Weights of a small image denoising autoencoder.
Model: 64-pixel images, encoder arch poolformer, encoder patch size [4, 4], encoder depths [5, 5], encoder widths [64, 128], decoder norm batchnorm, decoder activation silu, decoder widths [48, 48, 96, 192].
Training: muon at rate 0.0026, 8300 steps, batches of 256.
Data: trained on fractals drawn by 1,000 iterated function systems, in grey, 7.2 epochs.
Rows from block 8 of the encoder of a small image denoising autoencoder, named by matrix and row number. Rows with one number belong to one neuron. Each number is 128 + 24 x the weight over its row's rms, rounded and kept within 0 to 255. All counts start at 0. Numbers have three digits each.
After each neuron's rows are labels from the 100 images, of 14848, where the neuron reaches its highest value: "patch colour" is the nearest of a few named colours to the mean colour under the peak. Only what is clearly more common there than usual is listed. The data: fractals drawn by 1,000 iterated function systems, in grey. In brackets: how many of the 100.
# fc1: MLP up (encoder.blocks.8.mlp.fc1.weight, 512x128), inputs 0-127
# fc2: MLP down (encoder.blocks.8.mlp.fc2.weight, 128x512, transposed), outputs 0-127

fc1.35:133107094126128097095152107127177128116124125149102116099181106143108127151179098143126115101118156166137135133146121168127142101124165068134125160170136114081120083072166149149130148156129152117125135139147087141138133158112109134123135096147136096106113191117110100138149136105142120091119167155121132107144139121110110114063162123118115111111140126099138112131148154144163128120152
fc2.35:116161177125093113145136124116145102159105146135138144116142101124149137106115146123164176101127141088082142131121150131118133093137155118093130110120159155165095161151090154123109102123131126119113169119144186139120153116144112155101121098141124123084103129131135125134154150126112110108110183142181132113153091120135115115122113116079146109143132141086098172189124153072141126117108
patch colour: grey (77)

fc1.287:131139130171154143099129123116116123144148120110124147125121136158108144173142118100098124118103114168099138114087133108136170113183086147106118119125135110149120162077179144103145106136157106103106193109122090095100129124143148107110125119103097100159077131108147156150149143127086144132108131119145143125116118102133166100147143148091145144117151103157112120116138133126087168161185
fc2.287:138138103111084132156126156163120151177105152128136110127080120096128120055144139127167159131119121121140114136163129137104125155119136136145104093134143127145184129153096097134111106115103111133133079138135130120154100111133171176181109115144134107135107124128102141154119145140125136102080138118131121130159183124155141075147105105156070119140123151153148131100122110160162153128107
patch colour: grey (56)

fc1.380:137115106115129155099144114100124128188106099116153115141148101134140121120100133124110129101081123116119122136140110163141127145111133221153164114112123094107107110125136128160116130095113132080151128128152170131112143126114098120089142134114171137164115118136143146121166133088136114103088116131135117141111137134109099099149179132137127101115155124184126174164089144094143170132174
fc2.380:145095143159133142114145110115076127132124112118120140129104134144132130122170117139113146143133119166146160125146154091138139094148156073161102159125136123124130136138117153097123154092117116148073151096120119116139125147104140135146098183081147125097130108139123153112172106157157124118161147095093139102108138127133069062144132155103127152131156111151130128116197124143176116097116
patch colour: white (56)

fc1.177:150144102117117193145130142128122126105079111135141171126097092169131150134132129128106102147096109146124095110131158163131087161120134130179106087116112125119177114117129109136106139139104143137125140161123101128145130107165144142133152109152107094113129114142132108098136134099134152132084130137106113115126103134164071103120173105122072175111154108150174147104147185157125132105126
fc2.177:096127088124136144163169086075145094163115167167108121126142137119130128141116080118160153124116171147135109134131141144125161141145105127097115145152125148086097141162146118135148131118163100098115135100117092135101111157157149138123115096121134085145156097118126124111115138134196134120116151148111132180131152112093077133129175141114141101119134137115083144155106074102134144139128
patch colour: white (58)

fc1.276:130137137125141177114101091106104110143110114133107123150149135135116064121138133138127124141106106117169112119160121189146163130146112143159134099152147139125145125137095116150139131115109115129135118114143119135157137095148108135132103109126112169060135126078105153147119147159153096108084072109088085158136162137157146119146157153158133119167149092116094146130118118180158144161112
fc2.276:107133146150126093124133130155106125085107102121120125128063157144157184135128132115160168120160129137134149137094101083071118150104142103134134153128146136135159108140127160146111138176103134114135128105107158081113124157146163083119172125132137144145151125158161088135128108120138118110129098131151133104146107080084125108150122099102140117107143169153178162134138098095138103114144
patch colour: white (54)

fc1.47:164107072112101143115120130164140169113085115167112140128164141139131107128142121120110085139133177120143090135126141091173187124093129091110086139121122133140142146119180106103153143139100129129062119119120135124122135128117103156160168110140156108149138142104130166158118110090119165110145136160122161132141143130101111154078131123141153123129104108113141113160138167133141168092132
fc2.47:120121202144164118107160119088104111108137150107145149145125117101145159150122118144122141084107108123095139076133145147115152077124146162135154160091140137162133119128108139108086124114164157130095134158138156087120145144126170113091093134110111122112108144126113104096158148123144111097100138107142108136111154129131143111081106109083127125124136135107086155204107121138133112147113
patch colour: grey (86)

fc1.159:139121141129125115120149155139135128130110140136160074123109183099156144144114122135114164118135166121107070120152146075135104101104158113124076197129106107127153142141167132122105132135108131126127132104107088157132120133144118171110137137114115119101139131146115135124105107100133161134153129130119127130135127143123109122095100154106153106191092161100152154151119116113131095189056
fc2.159:151136077140196166072116157099132131139172124130183160154145129183125097130132151129149103100109107120138128132106107162162121144123084117109132113113073124146088106105109148143139128106126151117105114137173138111105146095145112136148146119155107119132151129109118132084144129160104113134113149155121117134155121105118128138153088131174106119106141110159164093115166126139083138094120
patch colour: grey (87)

fc1.39:120145127107109093146129118084097117108177121103162174109149148109137146152152155106155098117101149114164101171119115122118172088133129152132124120178139123127091152139157175123129114120133154144131128121144096137142160136159165116134102129151130144092084146099146113118104112127143146124097122155134060058148164121122170138125151137133131075118116122127140156118105092130131120090117
fc2.39:129137110133151167135132152120150091160123129168135118127136087146133111110095134113067132141130114122118134158116117133124100137118099122170128174101107139109128123124132133160140096109134103127083112144135113152163137108163125157115169114098149094089115125140146135129131153132145074151132134153162171124117134124110086060115091168145121184127172135097113143170156133135169140085149
patch colour: white (68)

fc1.300:125161080101118135099148132149089139137128127142170135154151133175131100141142142138165106111116124141127124119100122154138181076186128150154155117145162088110141156104172130118134112135077087124085101089142096115133129123152117131092091140146133140121166074091127110134125118097160117128162091135138104093138131154111117114159165132147121140139135117147113146122139133078126159126095
fc2.300:150099171152110151125134138115147129117108124129113113156100101154166143124148139123072145116137151126153143138147137104136150106124140177174133186169138115151138094121108109134102113153149124069121112145154130095112152194138136150122135132113132138132132121129145135109126108122118142132166121149129159155095155113106152068054130130088115099082151124121152128142101107083134140134164
patch colour: black (96)

fc1.128:136127117123093085135118129100077142092147119110085150111133105119146143141164101120109113167173113124114102151147129105153104130116113138112084135139116131147097110111147118156155100134097144132104127142175191096149170135149157127170115135114124169157140140113130099091129139128119137141112103133101128118150135121111102158157117123158132138054175150179171125150148124084126129110143
fc2.128:109137138128104181119137126160138117151127158141136103122121107106127138062126117158171125162096155130111123096114121146100129144150144111084145077128119087123157141131142139126121097112175131074143150143104105146119125087113112126119174144165133121075079146165117103142128145123130151133128108147133150143114097157137106145096142116135144155169116099124088164158083139146137125187115
patch colour: grey (89)

fc1.138:135147120138164172114112102080088090120107120130142136115130121166137141178122151111138133142127164137146147132155135115095088106137141176131159167151154134154164129097150104105117111140137130159104170140112093090155080170124118094106129133148136134088109141134086090116130124103067170166130130127137108177107140120128148128119136127149106073121104136130123149126148118100122091156125
fc2.138:119130120125156148132140110143133181170109089118096118151118093096123098122161117130126151151117093152096146149115099134152147119133103113120091153176104109146102124116159096176126126177120138130137107136118133136107145150111161101194148135120121165137145115109104139135135135098184118118128099162099116145153156078186065112169131105093106115125125103122157126124131144126131140105109
patch colour: white (54)

fc1.164:085136122091112105133112131138179107140132117097140136106130143141126147173144119118133121108103097134134132109115097103142137130081123120138105138138114139168124166122134153143126171184157116168114105129064104108213127138125136118183147120125150124109120138142085137136125082147157115080181126109096124172121143152154124142130133101099160110123114120139131154136080130130126095113136
fc2.164:120108135169107133146143098109102168100089114131144139086107106152094132124106107124085114157138143105158112144154128117166112097159103143166122111119150100129166114147150144121136127128111121106112143121177156102059148105171101142125080146109125113169139128125132142137111130130129135167102078143166143083156119104128130089139163116140137136134119151128122138112165143075142166180115
patch colour: grey (86)

fc1.482:117135147126137158123146119075097116131119135138178123133127110122140118097117126104123131067143159110168128126142174152125067149138129142099145126126082120122127117149143129120106082117139119170111155116158140122134130120141155105109171155145146123146151122138125118121104122130124109169172117096056123112156069088154064107120135136157113118157149145151183148118136157151124128133148
fc2.482:125091085104139070141121057091139120183131135141173160127096085122130111146114134122110120100103138157131134108146103145157148085144128127123143099130134100117112147151161085158133196131112131117132091159087110135138122131144130114146158139118165105132101106143119115130116128150119149149146192110078140139147101116147153121160094121119127119152114132115127169144150139105153103152129
patch colour: white (92)

fc1.220:145083141156130113083115088142149123118080136137114158120160133109192134168166140157106122111112077128129141130151100172150160128115077123124110124146116135148175169100141101137129125139107181134126147130139123132145121157112114148163164113107183114133101126126121121114165159127100113106082103135119116128156138141130154111099085107141173129132121076103147121117111131096120104102142
fc2.220:141126128127079143122140126145132097145134140138165162142104144142091111151136143115143104120125151145150116129110126118204102137116119083107128110135148082100146111183125097122188142069090078134091153159136124123128118119143111110154126120124127136133160145131114152112135110113172146120144123138060113109164123151141116120181122115124076133088134136139143087119124148168121117158113
patch colour: grey (53)

fc1.152:142127145161132143153108111127089148153117113117104147130138148068132100125143106154124134113084145111076126117171151159155155115091143096146129112139109128137115126144104123164153146169131105109134127115137081126106095130122116104113120136148136138083090150116127111098118180118134134120165122146083169165106162109132134107164127146147143105161158146138163113148149046145083105138127
fc2.152:120115128098146140136121111157147132098141130169104117137135123121096133149164106126127112076082110119172120138150124088152081133159132112152162110111174098109165147182077143101146110120133120152141121135129118127129156129140113163124127129139149100215167132126126152143102126160105110136105156121169103139156081144100140114103077073126149136119119135128107148122132146110121099118136
patch colour: grey (79)

fc1.340:135163145108080155114113138113079082113154147168167127095129076103165149115133123099126106127133125116155114135172135155133126105147103134167143143167109161139107135168105145156119126089154118141147124119135138114114096139120105127133111130145116133151085172128089126123092124110158114115078123181133165135182132132122166123122151123157098081111125129099071122150119143131138108103140
fc2.340:110165120128130118160094157151143108142121140162079101124133155130169103143146147142126142115173094115125111165091121079104089132143146133105126137130127133112139109135123132121157156144130128112135116117157113156078084101127137130115139110096134101153112117131107101165141134132161082120158132118165158100150102133087058105112123161157196110140146157120155136130143076132163107137125
patch colour: grey (72)

fc1.170:120149118139125152103120135097130131159138114118162068140121146136160093113101123149101144162126102126075125096116109139140171139091143140089104126113166170123148122121101090159124132115135143124076139131114124134113159113141121128111152135139100174152106081094142144119101150127119177151126102121132166122132146097189124126166150143167155118146105140142176090137147082111109096154133
fc2.170:101149149143125118136111153133159146118087146118132101135108121142131160143121125110153106161177164132116132174133125130125120147108130152101139089115082124127088120093162146110137145158119152097160120143118121122176157130136102089154094114140096117119092142165127080103136111123123155149134086179115153111135134137091204135135112142143128096097161165117111097113094136131110070118123
patch colour: grey (73)

fc1.391:136134092087101166123138123122131130123102127148174094144095125123154133151129172119131120118114147086148095113151149087145121142135119127092116166147118190164148103141092136121157115121088142140145124124152108115107146138130111121159143125130144168134166124125110127136100108096119160102147088091089137181081155122128075116088142167141103123146093168141176151122140144093136134112140
fc2.391:124131165120153141114106165129090132131148123116153149175156137165120140134095165134120142138131139140090141142098110160085119129168132131122127152081127107123087125117110111116136181151166150142079134133122093106128141171115149114130103150120108120145091120149144147064152111103088127158129129126134158094132103087100185110150119131131127102133095079126081128095153128160127093126145
patch colour: grey (58)

fc1.229:143110106155143131129151111096117111159113122149137141122094126137112101117128065133145125105123101108141134099110122140165085089121108155109158166125136158146123134133106166128101111092106087106140122125121123170127160143186144114147118140117104118097114112125134123129101145186110121176171131136134126145113145139124188141175159154112093110132116162081139128174114108181093120149106
fc2.229:118121128090149119111165101101166139147092121150127104133137140129113142159136100111105092145136133145170142107085143105136111129138124153110155141144116143102142142169153125101131148108172086109090122121151105108129118128130164165132127128094154143183102132134145142122145123148143107139162197119092151119146086146123055089135157107150135110099094148136149134091089089158107111124132
patch colour: white (59)

fc1.498:105130145130130135083130112180157137137067152076087143095112130099119105103135131170139151137097150125149075124105098133133098140078107145141106149094104146131132139130142114132139115149116109123122118144140177147132111107110160163169118145154129150190146104136120118162141120076101139107134083115126130149123124140128116130195106156159147148126136129103144123157133130101103176108130
fc2.498:127153149169092109200115144109103173131145109139151109145141151144184127116084172111113116122131095103119166166094138126151112155132160131139104089138133110157116131113125169130148126097140131094133137125149142101115153094085110106133119133096130095073116116126147094151145122096115143151129145162145130156172125105109113106092160115109144119095148103109100139106120160164150092128136
patch colour: white (100)

fc1.49:126158104137117129142112125168136143144115137164115156102147106117116128083132132122159102136130125109148165140148107132144114107099092086147123097173160138094154133121112119172152126121106127145135097119114122143121064120125136137175135132147179137117144090098061121129127123128092120108086145131077145110127141145156117140116148064149130129116156174105156129125126075163152159162116
fc2.49:147173140109078113124076089146115144093162162112136096127135147102133127143123123151148129117168173088131131123133157126134109155123179142098147069130102130140108132175113130142123143138130152112138127138114152128165122142091123080115106105140108114081103174166156138132108130116082134122092169145185073100119115136114141138117076118138153119134122136117135131120102125147145128167126
patch colour: grey (67)

fc1.123:159140118107122123086148099103159133125104133138147154099129092144147144133131096166107128141101080087173119125130138110148124093112179140152117095125159124095091120110125131092089149151116133146119161155131103114151149131146191105150152123104152134134134080107116090115139135158126112092162143151111092107112065123109125162178170109126121122143131145153172157136137114150124140113124
fc2.123:142104118133118115124110091082139134160130169110137118142098115151134107110102096109098111121136118113132129104097129152141092143126092136129138094177102149073104153134139127098165166137111136115099105152113079120109154154164151146154153150090149094155121080134143148141109133119149149165145138111159143088147099162119115089106182143141098132152112156137130170135138123155147119095171
patch colour: white (79)

fc1.361:170128100116095132118059140140125121106130167113177110128098134119158118137130081140130116140152141123137135084133101126110135186137162154130157115137097129125124125152128125148108136124115145134128119145108137180074134143091115188115138126164097101076077142114132132121109131155141140105127143143176163112130156113152160129126134098062135118087146120092128128089132120160136145110142
fc2.361:103136115101161146120109144153133166120144117147113123090139105126112142166134124125117094121133111154103083128074114135103067132158110105112106143116121199100138123142115153096162123113145129128125103117148122156117122123126114120110131107119166088132097098116142122180183141154113164127134095141160122103117174121168152151118072124144105126094168156123158120170107153150120118135160
patch colour: white (61)

fc1.331:171169161127142119115117142101154164145140162160145155066175133163104134130160111130141170090105119116107142149133104126125116091144101108109139119158138097083103138111132155121128132152137146093101137116092125150130133121128082100128161094135126099107096120113143146177113138131121183114126166112113153135132121108079116150114151130093186169092111123113118101099142146135152108135138
fc2.331:075160105105096144163120123157112114154136172097138137116096074121131132103135125107166118106163130121112124102100086158129129158137156157103107087124136130133123131148100141142146166162154124113133113110121143096066114138089142158134094148184118114112128138102157093170097137121146118150106106091159165140117125143099142122169127100155143102158160153133132143106157158124112147139144
patch colour: grey (73)

fc1.342:132134157128140145124112141153120117125156168148101104129178168166114109099120155143134103128115138113120145119149143131118146110114147154117030142125121128118119149100072165117099126101181136153131117114119131153150103099102142159125147100125130150105127080134145123130144135108132145115102054148118117138135112105140166162107123172137117156190121106130111135126079125132125125160096
fc2.342:138120115152167091151131122104130136151125111129163138118099130124158099117115131176139136123128139138101123157161119132143124143153115134132112121104115127165100111115102135135162183130123164139111074115095149078125136119101150111143131156155119115078147157135139130101123170147154155141165122136124130138074129132115196103106158116074142107151094097111098142137125109125110122142044
patch colour: white (91)

fc1.201:103111068101143155094114101115150146102108110136145137086081142109132111166159122131124126114099133141197093130144118102136118112088126096138127139142131147121142148124128140107108157148106126110145170153160134108124108120186117068128148123109141130173126155121086131132122119152114123133149129099080128186094130145115110134152161153135096115118165139092139166124110114147143131130187
fc2.201:152104149123111122128134147164141147122145172105092133160067130129151103095099116065113159133142133121108172119099114143149124175154135149138139124155149120149130153157158093061170129127110148157131121092116079140125112144127141108146168155081145109132131105141118131123120140091107139110118144107152123111141095127114112140145123106102148153147087136160121159103157140111162081171133
patch colour: white (52)

fc1.374:140104100124148110145107132130148144102122136114146112153115119150132122136141143161153095132110126122083108115191143057144140126130102124119087151112166106106136124114113134125169106136092108154131088128124137121176133103135120156084080117109155137096111096145133145169118103085183157110123106167162130156121137146128130105147127111127105135164135165115106148135114151117167133128053
fc2.374:112173132129134181100140158075128156144134100136163130160184123139119127110129134092095105114105134140135139140057095177096111129121124127139119110144103106149104108154135130115086171123153144136117140130110104154105143152097119115153116124130106148151148137113129132113134164089095113165141102159116087100141120123120140146067134097120131144123143078153159103155153126171098114110149
patch colour: grey (82)

fc1.204:125136142138158102159117111143162126161085149181142135105139109116137132150170077113138175109172141139164129119118155093098110126124133113101110141097118122108097084139120135144133122124159129117102150124108114149153149132145151121164142146080123126120095147179134098083157115128132105097147118173106165117143060112117152136123157095170090097130130115114122136099092138153128164139131
fc2.204:116139085129116110125159092070117105171063133174126136137116146106106121165117089118130116123107138140125117088123112167156092079093112122114158118156114149138111125140173147139119141103113105155128119159103114120153130176151133133145152122108118102114139098143123140098118093143180163121150134146116105119126118154088158124120151139161122102143133155171151134159146085122120175166149
patch colour: white (76)

fc1.336:085140112151150172151136169139106154140161173132148118150161163139107116140167123127106134179149136129128087094121150137147091109139152081138152120147125102159127137121167123094110133141145139106115145127118106092118093108134135156154121084125059158114102127093103127132096109080143114157132126130148109109137108130145122103169162118117175098082098158134100136105164151124126134130114
fc2.336:116112107130114122101079116138116134154129100105204144120110093151113135118124108109130101129100135103155111160133141130088193127135169156118116146141139108107179129115124139107114109148136101142102111115152180127092134114149145147156147116162141092107107101125125136113171120129122132178158140143112120170106166138140106086132090114135123159130152100098148118189141144117146132138180
patch colour: grey (66)

fc1.12:113133165098136196114130077059156168138149133119153145159107101143083145115120192123129144114139136154114123125150101182138132133137134143141136133096132102145163135107129134152129140135124068108146115138130103153117156149135125095131101134114146159105113094146147090128156113131118176158125111110123126147083113123159097113161150132139113108131140083129144126086110090152154128117159
fc2.12:107140122137087125132153141111096077130142112100119118090091138101195138136119111121143118148114188117137155093141157100147093105145146109108177109136143154091100130143126159116107118156166134150137157111135144093105123137081142148172141106138136110139161129103102170097105135114151127164107166119127173127144129076079145100118122113111108130120113152134134156150169151114122104123125
patch colour: grey (78)

fc1.134:117135126143138088109099071113124145116141114111111164100150078149091164129125139136152111143162107148121120137160156118130157129146111149159042136147151097146111154146136136135094123128102110165115134107140153095161143130122184144122072129102127165153132141100097150144145158124160135106111153138142118148114116150151103134173145113109136129104137122111083115153151092146159140092100
fc2.134:127145130127147123123149143168134133154138144105103128129108118106123155109132124090150125128084138155124097129101098150144148109104151063123147127137122086111118086141106118112136116098202134120137097113110120149110106088131078154140186125123155137099140171163141139163128159119122145139136137149098101108118132107097112130103106110107115147150143109178177136149086174154109140177141
patch colour: grey (51)

fc1.445:102125116116132159137122141101147159111124124134187137140101102120089156118099133104100128152127123125124131164078112149087116133131135163146183141105139143129123127118158111109092154151108099121133151120099130106114129134128168110127141143119084152188120113149144106145118154162140104149136187121100099163137116090101146106148134147136110095070132069154137120093133126118148169137180
fc2.445:143097109157180107145133144148109103107125142108094111129084135104153107142149150127171135143122131126147185096173115119172113132129129136110110117107113158128135139109105132127141141123163197109104141109133078130112153114128134140111094119135155126173133089111102168118118140093149160102147164120130128155090167131113096141135151134131097113137116163144122150050130138102107084145135
patch colour: white (82)

fc1.436:116074122164121095094156116109134099146172127126103124168099120140095087100144146110100167103099108118135142108140154157128146136125108135179094153150139123163140142164093127173161117148142133153107086124122123147123065130159133115170120128146128123149121109136114116156146137167167162139139099098122132131120115143146098089117161121113115128098162099136116135129078134082152166125143
fc2.436:136104145101188128132137148106098094076093096172146128105115132151123150138144192121128116130151079118127154146128131121118105124103167121119133088135115139123154098135127154126113105147126144166075106134171155103129133147147119103112078100107134124130152141116154112143105149070111144126129144096148125127167129073127103134166140127120148142143100130103139176158159121100162115121167
patch colour: white (61)

fc1.122:158149107127109108126165149123157145138115164123111144144126150151159151122171084133125170129132084151126130099114130075049149172172151115142111106104141112126195058115125111161115112125149130160152126156133103128137116117116123111138146142161122115125127139125130098110093145106116129076146117144153134116121139141125124090087132136141085111123117112180114128107121175132114114100122
fc2.122:110131142130173132126108127108142117111119116129083107130130136161129117090100165166117093137075111100091110092165129161155126131102117100144122117149124104131130139098180111157114110132146162120131105094134154183153118137152118172081141115161119110104117154174122117127094150106082133132129125131112108195085122142160103116117082137122145172131171112122130148149139138110110120141152
patch colour: grey (79)

fc1.463:084160132140098169143138127070086130121130135146153152103120156118128089100122128142148102162121157107130106096150128132195150150142106149129163133111107147125157122149159111126135135086123102096135135173153141133119081111102105106128168136130146104142129155108089131117157119134088107118112078116150179103135145093102163108162150109122107175109111148105095127140166115150140123141125
fc2.463:140099092121120154109142164102135124106164140145148142109098094131092137158124112126104097113084096134150119136109111109099146149159142152177118098130126123121113103118164115128104117151119117119148091122089102145097140138184113126129134114087097134103119125135139139154120163167176156162107054138107149171152143145073184156131125128175146122112113127108124118126120137101144120113154
patch colour: grey (73)

fc1.318:147133138136154165123130106114148119127156109159106144138092149090114086089168117149146150119097167121133118119153121144131153143104100118144164145188129173115155120155076133131098164120094162118136130135098101098114093154152117111125151122142104121100178143115048161108122135129116135114108103136097106141082137130155121108139168112123147128127149129093100117121105105123155148162162
fc2.318:102129146146134101131099170123066146098097150112116118094112149153154148168114136157145077149155130129095104129113150119137157117105172118153183113087127147159144109128121107132119167120095164176126146121161157129122124101104148064139147141117111139118178137135146120117114147142104131131139171105175147121126107095111126141112094121133159128140102105103126132153117128174118095121086
patch colour: grey (86)

fc1.402:143116134142134148097083142137082139118133168136095134141137127160149137136101105122136099135121098095158162137107190112119157119148138120111127133160116129151122131126145113133145079110205127141128138077112126109112131114155149098168113128130166174107092153118146105107151162143085150142139127108182112124090149110126120160128128123112120134103108098139166114156140119099058139104139
fc2.402:115117128122145143139139084132168120165092106131114145094119121094068123143156118117114137154135120131125118141125126118163112100134092160136112152129131128120176114137130104136134131128055097092191080143130088120127134137148165129132133127126113094156137115147129141196091122116160113162141105133112118113157134150131102092126119175144146107137165096134102160073096122153167133118141
patch colour: grey (74)

fc1.389:074118148147115146126133101107133094144094089145101162141143101156152183138139085134131141108126105187116160114105119092107158108157091108123139138137151117134083126097210106124091146110115109138140140105103096118120144159109134111111154097125130091112140117160165122163167120122139158137166127124155139112169123110107121099138118127095137136122125103122145109125116159152144125123180
fc2.389:126153187143131112192113129126065167146131151093152117142151118109104134098153158108160136099173188145140137144158135161137077130108153108113137118155135147100121113147119146083132164107116126114129105107121124140137163088116138152148086132120087143134142112117129136097095104144109143070086181128118118102151134122131132120116083116116114096138137115136129132117154142121148149155110
patch colour: grey (57)

fc1.63:154113077115126125128161152122137133161116182133119153166146122151127121150128132097134144102137112160115170098120144120118120131097116155153110140068158084106170085091156108161120116124115115158114138117125140109119111138125102134111154128162183136116098109134142116125124106081132131142178121139130159113143140145132082103113123118132099148097096137175126131134117213136135140099088
fc2.63:120090165101152134165143115082162143120101142146091134150107096116120141100148135144115112128121092111115162118135114133153148104115114129174109182130138157139111103072136115118113121129165139089121120132130133140113137201130151142120151150143128154096127111125125142146137102148156162131141077092134147173109160154128101090080146116107109151108181131112132126153138082091149112138159
patch colour: grey (85)

fc1.432:147089126167119122115142137114154141121135106109082139176143165134108090161127069146146134126078096163117164098133131099139152137094136132144138070136101112136133131114168133155132146131078145116143161096117093191092150124148150131130143141114124104094166121175128145131142159120109131132165124109086112141126142152110128123097115111140102145119116092150119118128182167103132146110125
fc2.432:113115104119113157121077114171111098093149151171153163107114130105123140143118134136118103129128134142113111120150133136128108191099161128108103125105106105097113114174136120140124142118121145127147149120106180154112088106153124093125132108148134118194133107144127137155136084103139095085131100121127120074128141113142184111144113125166150127184111156116108167128101183115140141147135
patch colour: grey (57)

fc1.440:108158138115173133092128106117117109130123110130168147127149142150128168163179094124131149175115157111103113136127152126099143167161118126132162143102157095108134128132129129141131118184110124130110156095120089149147106135112112135123129093105131092056104142114098154169089110160133108098137137118089105130127135122098132105170156144136135137135112181147085125107114137094144141169088
fc2.440:133090129148092120124121132124163158124142152142112118117092145155129081115092181147160100101104079095183165123146129151150105139119112102115118128157113138140117117127123154133120180117125162148119105108161169131119116189116135122155146167145113133120142115108133115109128125096132114113118155092164113157118115145119097106135123143127154139079181087104108136170113152114139120091181
patch colour: grey (85)

fc1.259:128119134141143147137165094108126138117120115146088116128150106128102124102102119126134144180129134149068109146135133142137141137130130113155150145141146130078141140095092156144139114140113118156108168112090122155131128146163110127165143121116155163034134094119090138137113135099155136109135203127071132133099135115148133135177137122106163149108129126116109100086152125165147133116105
fc2.259:106120103150108099150111120122111114124157100112120127069119186134186091144135103155102122139122141127146105110129143122132120109111133132101154087129101115145106120153162150166158166107148122142097125126147122161161126109123103102115138120141119104113118149125128096110130136101087175170125194164145090143151103138140070148110122153113152134161146119095138140195090127134134110138132
patch colour: grey (90)

fc1.460:118107139142144137143096106123107114163131143118105082126095093115111122188115127111143149105125097139147097149133136159150147135113127103134144141141142119107163156156106125087161173113126142124118144083108093141147097138137122181107145110142136111113138120152158132113118124150126173072131146147107140090114117107162146153144073136103127160141160128087151171124161115081150098179100
fc2.460:152131052113139159109113141143169117124148128081128134112155098122156098124139074182128101131097126142138159090123092115087112092117112128151137119130149156122146082120149118159105183120112176153117149121159120113108118159120116129122118127155093115083125130117107128161140154142137162123121175137151135123089176147123099133119149119115099157142153095094110112153118125122152123160146
patch colour: white (86)

fc1.458:136151152138162124077143119124103078141158096153149115122106106129139136119144163120109161163117140135097119153124144126130127112163100123140156166161121171131116126134130148127103151132158084127110116106117111144142106146147132092166165108117082100091124143110099115135123115125092178146094135108140106145137125081115139102127169156122124117156128176158102126132099145049141079158138
fc2.458:131098111162155148095087121062132142110100101139099163164109133158132151153115133136153110091097142148116131131122098130131138123105124128149168116117105113124111129145125112127117120105092130135102141128163115144153162118153116105127104120143087133130132126136165141127156121134130073162145195126142133143135144133114092128187152117130100142118050075115150145132152144162144140065129
patch colour: grey (86)

fc1.196:104141106109143107091163117136079107117134114170113123153138130176134108118179140196158108085139106127120109096136125084150100129110162136147085140110147152128102100117149097136131153102105143146116125174146144126154099106113137109113089158151124098139146099150155105136135170135133157109136099124134155144119131191139145149154097099116066118142110112115136100137143141146113142142096
fc2.196:139130154120128088180099125123146148179108140116100097134146159128142125089116134097091112153119125107084136156094150143088129133180121099138144117118138108121135096132169202144179155134179158109151133157145159084143110125113108128163143139117143103113136131112147104122124144093109140138080138141117142177117123123119101091143146129120121112107121106106118130132085130178099121102119
patch colour: white (64)